python train.py --image_size=32 --horizontal_flip=true --norm="rmsnorm" --qk_norm=false --beta2=0.99 --beta1=0.95 --eps=1e-08 --one_sided=false --final_lr_fraction=0.01
Rows from block 2, named by matrix and row number. Each number is 500 + 25 x the weight over its row's rms, rounded and kept within 0 to 999. All counts start at 0. Numbers have three digits each. After the name is the row's rms in percent of the matrix's.
# ada: adaLN modulation (shift, scale and gate of each sublayer stacked) (model.blocks.2.ada.weight, 1536x256), inputs 0-85
ada.440 109:556532493505520515496506540539524519531504495496506495491525444518479525485549467495500519491502451518493491519517487504485478509498508544488538460511463543496485496538457498480520515505488508461498483517489494487542532533492474515485497496499542545508496449
ada.441 114:501505517536509511478491503509499485513523492543543495499479487479476537457541514498518465518519476531514511509518525509511464522520447507505445515513454524493516517535499493455507456484491517521497522513477532517518537527462568479475514494470502506497504503
ada.442 100:541508456523472516484485486506493494471523544491461524470515483507471523494524490510552520518502498475533492507502517495517505478525492487540471485519468512534469498492497486507521511502483493470501528542570461466530499505527542554498512516498531516515476550
ada.443 097:518488467489504499583512529468523516484515498503521497508487498528511481487475511506462476490497470530495536514506473510508519519491517520458557493499514491491497582513582547487529476499493496539509507493480499519509504507476504533461494496502514542488498534
ada.444 142:516521514491504524537491487481502500526536506511522505518487479473478485475529522489468494491485551505519516477487486518531477512517504527494531517478510471492504495536504524443530512465469556511507478476520485494502493515530513543496455523511527509509511496
ada.445 100:525512472486557515463467511497488520483510485510470468526500545483512459521478485489506494466452521520500480536467456485519506483495466465516549483504439514508506484522496506480473522496521488508531454513453535503493531443486526506502526496502480506500519489
ada.446 101:482479524540501495477514518479500520505526483514514468522496464502490525479466488517520524490491503511481459524447494514491476494498527510518450477505470554504521536539476496527499478569480522504509521503512501467504463520491500462560456534509502524491470509
ada.447 098:503450453500503501471533515509496530478478535494512478534498474492480539536470499482526509498508514529478498474484522505492549503482499487498561508499482484520501458510506487504510527489548525498498513509534522493520540483495462502541491503490540496501497465
ada.448 107:482535444525500528528495514481465501507523508506529479514532498532492531510498508451528466505493528522497500497541508507480541499497501508494508513495549528538488483489514531477475494484540487484471527501502448508519488461511503472524506490485501523533522475
ada.449 102:530472535486461486463522485514512486513499546502514501478468495501522461499537519518425502507505498468499506504500512512492531508514534455535486482486486492485520494505500456509451554468519504530525513471509468463489521507460487495496534478479534480472485464
ada.450 132:487515474457496487493494450490534509470525461479514510495474463521510524521540492521511512539487493449535464500493480516510536508495499519498496504501495514490482480517483502485502505481530511497508524521499482534481576417539484525476485508484530519474498491
ada.451 117:497514469528503524504510494448471529468488479497506485489515468506472507523479508491496532519505494455493510494454532534483542509525458559497507540509527484533521527493554449466522487478526488478509507476497517493482548425497514505528513505518530504474497540
ada.452 136:525527472474443498496491517482518523496486478480522550483461480480516514515498524448514553511494496504486498537480473487480494511497508491495471538505506461496540521513471452483447525524496529469513465528515523493495517517462508465504506462447521514512529512
ada.453 086:549540458494518485515505523523500495510507512503497521509475480521470457504513483510496537512482521501496539495486505493496540519497476494494503458546495517456492468445572501497457478505514492468506470535491480532538477530523499512474498497509552520514521491
ada.454 119:527543442473477521518543516547474560508489482558498531469502524505540518493487507464482445502478464502483502498476448482518497489547507501502527499474510507506471504540509489491521493497511494483507531507528526510475563498522539491492478516493519511490506489
ada.455 109:515536507518532501474514533469489518477505559489465498509508485519456562500543517502493525483459521472527469495473496506476498509522491530458521512510487493448489477502471519491466530495491497501535556488471494492508518454474479561500551477458518470482517531
ada.456 110:480509503507497464504553529474511505472503520499486509526486443485485538517511533496494525534496498519548529505514506499506465493449499432516481492519495468489495548494484507523461528484479517516498510516450512496502458520493501489588525534505511489516506464
ada.457 117:508521500472518500473486525511513487513534505511567467506515489497535492541519483479511492521483483487518547467501498503457507472450496431514535507492507495463484523469518517502499508502527473528510485522542492507480535482491516495485493499477537520522507519
ada.458 119:505542529490511523534468503507502482542494501528527490472499481525497475472504481520458523506499479501494503463495449478475512496523523462522575471471500509512513487526539532521508530525477498548489499525518504526514499449490481513483522522490551497496547519
ada.459 100:515500455457510543513489507491521519516489473520554517557527485515498461525533495507526459537507503561525507476497504524499531472525496449504490518507456546500518518473528477480459495472502509497514491514510523498510545482496496529480502502472512497546519531
ada.460 117:495459460544488515506489507468516543498499511498511484469496475515495532517530476476502492508507493487531461480480507513479486486528507486495506524430488524528497488517518528538502519476524476503478517499499507456509526458533508449531504524471525501524462558
ada.461 089:477511516499494510456498511486486520489449491509470534532493510521484466462515498502463479500502490515511497489521525539518495464486472488493521454475448444499506499475488503497489495518467473524504479514508467467459523430511541486538472440457515503482509484
ada.462 106:590503451492489467488473476477482493527500515485490465500496490485509499499470514450499507483500511471506459487454501477505473492508494513492470545451522463526498497500511522487482501488541492461499530513570495462512562445521525456531497467533499553516486540
ada.463 106:514535532529491471527544521493525508534515508479490517568471501513530487508512520515478505485457480480544524530491510536529541506453526478496524550483497499516510507487501502491533518481508525473509488456536503490518554487551502472537534510510510447516541445
ada.464 117:517516503526499539496491528518506559468507483493532499521487533495465506476494485543522456486501530467485508525516451476507543551509486492494502489490538483510459504483540487500504461528460531507465512516512510508481484539534488492494527503502504507495478466
ada.465 106:483505500512466537476507510487500520505509505531455510441531509460519502557553494512469513518515525516519538517467506484483501545509547503472588480497474501525471509513517501497524475547497491466464526527494510475532522453506463532527525516478489504542496506
ada.466 125:514544469503463493549522516547493465476521523510535452513515458489494505507500496513504530507503482461496536486504495504492561510490558469517497513494477500473495525509523535490480481510458523526517497494549493513458495590491459479499474501480525522527513499
ada.467 176:514506449493494521491517499494507513476508493458504489505489555487516511481529529493497494460485493514456492501511510457498508500482468517483473481488510504538515502526509478432555503477486499537479527504485517487503412558475491525491482501517467493468493514
ada.468 110:499477535530466503500505496528503547463510481510500479491497474508512518469509535504491532497537467469504532501474493488505492506483502534514531485477487522487517512491496523564498449504497510512488490504535547490484507533490467476489515460449496468515500519
ada.469 104:525527509497492486508476516519474502461527493470524479469501497494525525533525491511492525528531514514491474500489469548449528536505474478490547491534467455491494464516519527494515497528490515475498475494514486493465522436507529541514510504482575484495468507
ada.470 113:527552494482543466494519529494498504470511514501496519512493490501467521510475481531482544515491495508513533521483502506529550467490491510495536466478532522541527545532499490485479524514482465534516523495489460491511497552546484456475530496487460543498491503
ada.471 096:485514560490483493463512510503507544513501508498530482502488457476475479500452486472520527475508483477525490509491508504511493475508462470530493524538500516465542483516555541505473513472484517495507479490464482535460483478462517516545460496520504499493490514
ada.472 109:528494490488521514456453493494517538507502470503522484525529516502498492527490494479487480493484518530502461518454512487512468510505498470501528471484487507466464544488472521506515515501490501515481541489511492485493483527518518560550520511506465504512485497
ada.473 113:509523492514515513538509452466451518481520502459493455483502490487483458522458487520533498475471496476447509499473502491486437504496485524474491515504505531512489475497496488478477524476525488515519522503467530500527488511461517521565470508480447489496523487
ada.474 113:514527453479525502522470494521458529489511475483467536483506509492467530508557506517477522495495500494487470537520519484526491500477503506511509477449502532533474541510449495472503485502503506541505511465479516488452486549491509538482525457525527483470495496
ada.475 097:476504467515541519504550497535504463467519503471534462539533487513456484514513545514483472484492528515493494497479547469460499496481499488494503509488499493495472478483478508505516498526492506509499490470538482504473497525511496522493530470526536487532506516
ada.476 110:441517548553500480470509522526507508491468517496497481477480505455488471503504516469514481496474504469501445511501496493445483491467530467496501503469481510479536547464496537473519505482489488525503504489536484474453569515416502473461504513505457500486527516
ada.477 100:519536505529444493510499481503449507500541482496507488492501461507444559485538503523503492495509524520506544510532546492481518509481467460488579525492551495513487485472486505481470485497515492518453496521505476523574498530501523504511506477512519493485488509
ada.478 108:538494485536451533544536548514493471473509488489522520497485460506475505501480495540502515527535495495499475527509538485474516491547509492529515539496501503488504519503434489508491526509504495532485535502575490487510452544468475529523465503479476511522520478
ada.479 124:533508525507503431520491488477506477520511489487510506499500462488523517533538500522498512499469507497515577489488553490510480479518517517494483485494491499530526468487470524531501489481484483479525473514467484499519485473547529496515495508493440430476503530
ada.480 106:481482446484493508479503510524503483523511468484473499507485527483463530525497481549455522507511530484507517488517500496501512538499500504488514515518487465458490500537485496535477546450507500501479487526490539504526547454513461516510519492505489492538516505
ada.481 112:479500502467525483520512467518499496462496530506529467511474469525504515499484544497521525520487531549481502472515500502507514495500519505483525483503538478481493515465520541517470549524471463538524511484505470543488504502494485478483512520495507493495489514
ada.482 107:508513505506465540479505495465505502506505465499511537537531523496553552532524491498507492488460465527477508518469524530488471513475527496483504473508504509520528522486499482480498480493515487520472492492508515476523485509483523456524466505509494481492485504
ada.483 096:510527526535532490491559477508508551483494458539498548520517510488466543513515522534481520484481505456493504490484531514519494490469514491459500503491521494511548522485493490504475532517518533469521542465474492527489517485458476548487502516514491471516503526
ada.484 093:531534526513513482476542497504523520476517539508510502504514466496512519513503501526518451535489518560471414513532473505501520452486507463510492545516500523524480520505474516505473493525483477503472526508514470504515514507508485500509516514475518484512481482
ada.485 097:498477466426526495511459486510504485513502486512479493514533470542520468504501481469574480471496509487532478484487495531445489517483540472485494488476523516474502529478495521508493476536536522518510481498501499488541493497471524492488502500528570495513502533
ada.486 128:519493518528483492479463505479486459482481531490538478536486486475551496549474482537491500516497524517488559504523473515507524482470525527490525546471500479515509519475507493554462497498523493475527493475472454483494469567499514500532468484507503430508507522
ada.487 091:555497431542475523476484501495516526505490547520520501474501446494517490527528490495478437525502489508463542518466526496485525501511474496492509523502529525455499507493471488506472503526499507483516527468484526496488480580483518481511492518521569504505504493
ada.488 108:537475538547489510518475458491536530506503458489497496481506519455494532487440547446523506474512520535500487483491448497476563460480489493472497468442453503498479460466520516524477501482492487519522469505459481504494497490511511487521535488461486515526520535
ada.489 103:468530566552474452534504489483505495515480504502488500517490481481501432528503516486474478518492498521500478503464504540500480505540510547511458519482540532450426476519497523457468468493515473493532516495517460520511511512478475501521509502537515534502489525
ada.490 106:511515503495497459456441465525504550478527510523495513499510495471493516506493445487473536502512535547524508507520491532538508484469486516522529525488491520526483497482487528516452497463490467521522538485492543507468510467524500523504518510520508492495505523
ada.491 097:533505495536507500501504531470454506501526484517492491513498490492453494512559519481497475533481498542496530497536498510512515485512500531493521500501497537511460503502500469490469528513502508537507481502472473529510511580466441501495502460490527532485493498
ada.492 101:505515503489485481481551460518528496477524551518488473522474470487502521516488527532474522510483511506492515477505510497488555491498482549509463538470462499474525529469455519503491540476465504504505479505506457483496505535465505477468485507526526520529488521
ada.493 119:509557471498515516522445506533498481453508532465526437513499491454518490499507480467515520499490489495474493512525478510535523445454513465500499488500461478472503490488497495462483490489497502475513530500474497526506524452493501463501486508451549528517538477
ada.494 109:534524468493521530499492506538489477483530520465507483481538495538522511551516502498493510518480510537477500515502506488522546458563514498486478498487449496517497502488482484491504499517490505509518503539479493561531487539493496499494478494508537545513490523
ada.495 101:492520571503491520500507480524499474533490489536525487492524521497543521517560533527529482482514495521533484535484473521492543499508499535494461530483514517503508484499490518503543467534495478486521511451495481517508502525523487502495491495455578511508478514
ada.496 088:531492516475542552480550492549489509523523492519505477487481492461517508467472550512518512539536503471494546517478487490499524482506501511523511515485500489505522566518511529488527517488536491547509501477494434513530501556488497549524454500481509515497529489
ada.497 098:502553497470506542504507468512483498488542486494507510568509506508519492438479489499522474518483498484487466485495501499521444493462537439483556534475510488527489428488534506505517511494497527495539551505461495476487549473516502511516495520503501480489505524
ada.498 101:532533436507460468470492495490495536483472498522503529524531480548501506483566535505520540509496490507522487533450500528496538500498527491508526517515519507518559496497502490471486505549480521513499501490506470466498517513470512524529499471562477483485510492
ada.499 119:514542524494412508487518466488497503473496507531500542519520475512476472493435489518454482471501486512520539498523524500471508505511476535505497502494446509519475442506496491498505494518494480527501525495439557533510448554473510498504496527494527480474499568
ada.500 113:488474506474529503502511509483535487490493518511544503530542503502508498514500527503501502522485509484499562468455490480494494496496485483485510488515540499498501514516522506531446526546513484490494474537494456579506493541470505490569445493485508524516514478
ada.501 097:513501494508537476537451481483499497510521500473537502480518466505474530531497433499469515505515492521509535477486499502488531459457530525523517493442508543502457479472534478509484507519525509515512437488489486533499488511560513476494497520531536467503501450
ada.502 087:520542526502509549501467519509523491479490528480499470511533511502517498490489494499492502484516509477506476512469516543434531463522488527512549528471469512505486534492511476501434509485498542540526535529509524529473509509447512549497496518475527516516563486
ada.503 107:534506467521468481507524487511494477480516489529551483469481495542453509498496499468521528495511471521486570486474495522511526513482515508514493505529429525470501498539489496499466514515476527479509493494477480493494476521462553469507488465471525441512492492
ada.504 097:489508508493520503502477460513472457468520456482475475541504490520509535533439446505467518494499505517499553533470458504532512512491542515482533496464524489493457493463509468499460528456500515513497489485525473483484452536456492467500546476503553519507500507
ada.505 160:519521649507477507454494473486512513494510507488480500478489475544530507521574549512498480497483519490490504555491511485500497522492482507494484498465482511534535499488477477518491499533534495542460520496489514529483551511460483498537501502500523483475513489
ada.506 106:484508510489482474507485501499512545468519505489501515468516466551518482489490480524575511507497531515478510511551489498477521521478484539516497474525505524500474484496499505536531475519469470525490497532525505515504517531490492470537522494493466544512475509
ada.507 106:510508544471535508532452478508511527508488536466491484457495472478501506503469498503514517474528504456482515500538464489483471507486460440495476481476455523480504504473510494512512451490501500482489495472524521530511503534489509569489510490484510535502493503
ada.508 113:529478454526497508475535485515532486480520502497524510477489506503423485506514488518481490499482537522502503497492544477476466496500525502490536478547524466543486470511491467493536501490500480480460522496522487511478451562545483522486535478499519490510474502
ada.509 106:526502483526469527518496443502486462542522517510433506478507458518502480473488455493499509516510473487488499513484500480487478485514548487529468495455511519510512449532520533487496450534521480486505469519535513509543561446513503497539488474495512481510489509
ada.510 115:553538493543523519553449509518521485474525506491502440468463495455487529489506512520509465515485505488526507475525469497496512493487452499486561516479490524464504469519510500484497468472539528509512486527564487493494526459538481516530507519516495487520534476
ada.511 120:510510437509499491491496515455474507498480494493503501501507496510513513532502521492477508510534497499496494523453542526510532513494511493521522514523491487475494479517512458460528494504474492505517503495484513505484515503474544493480491504518481506528498531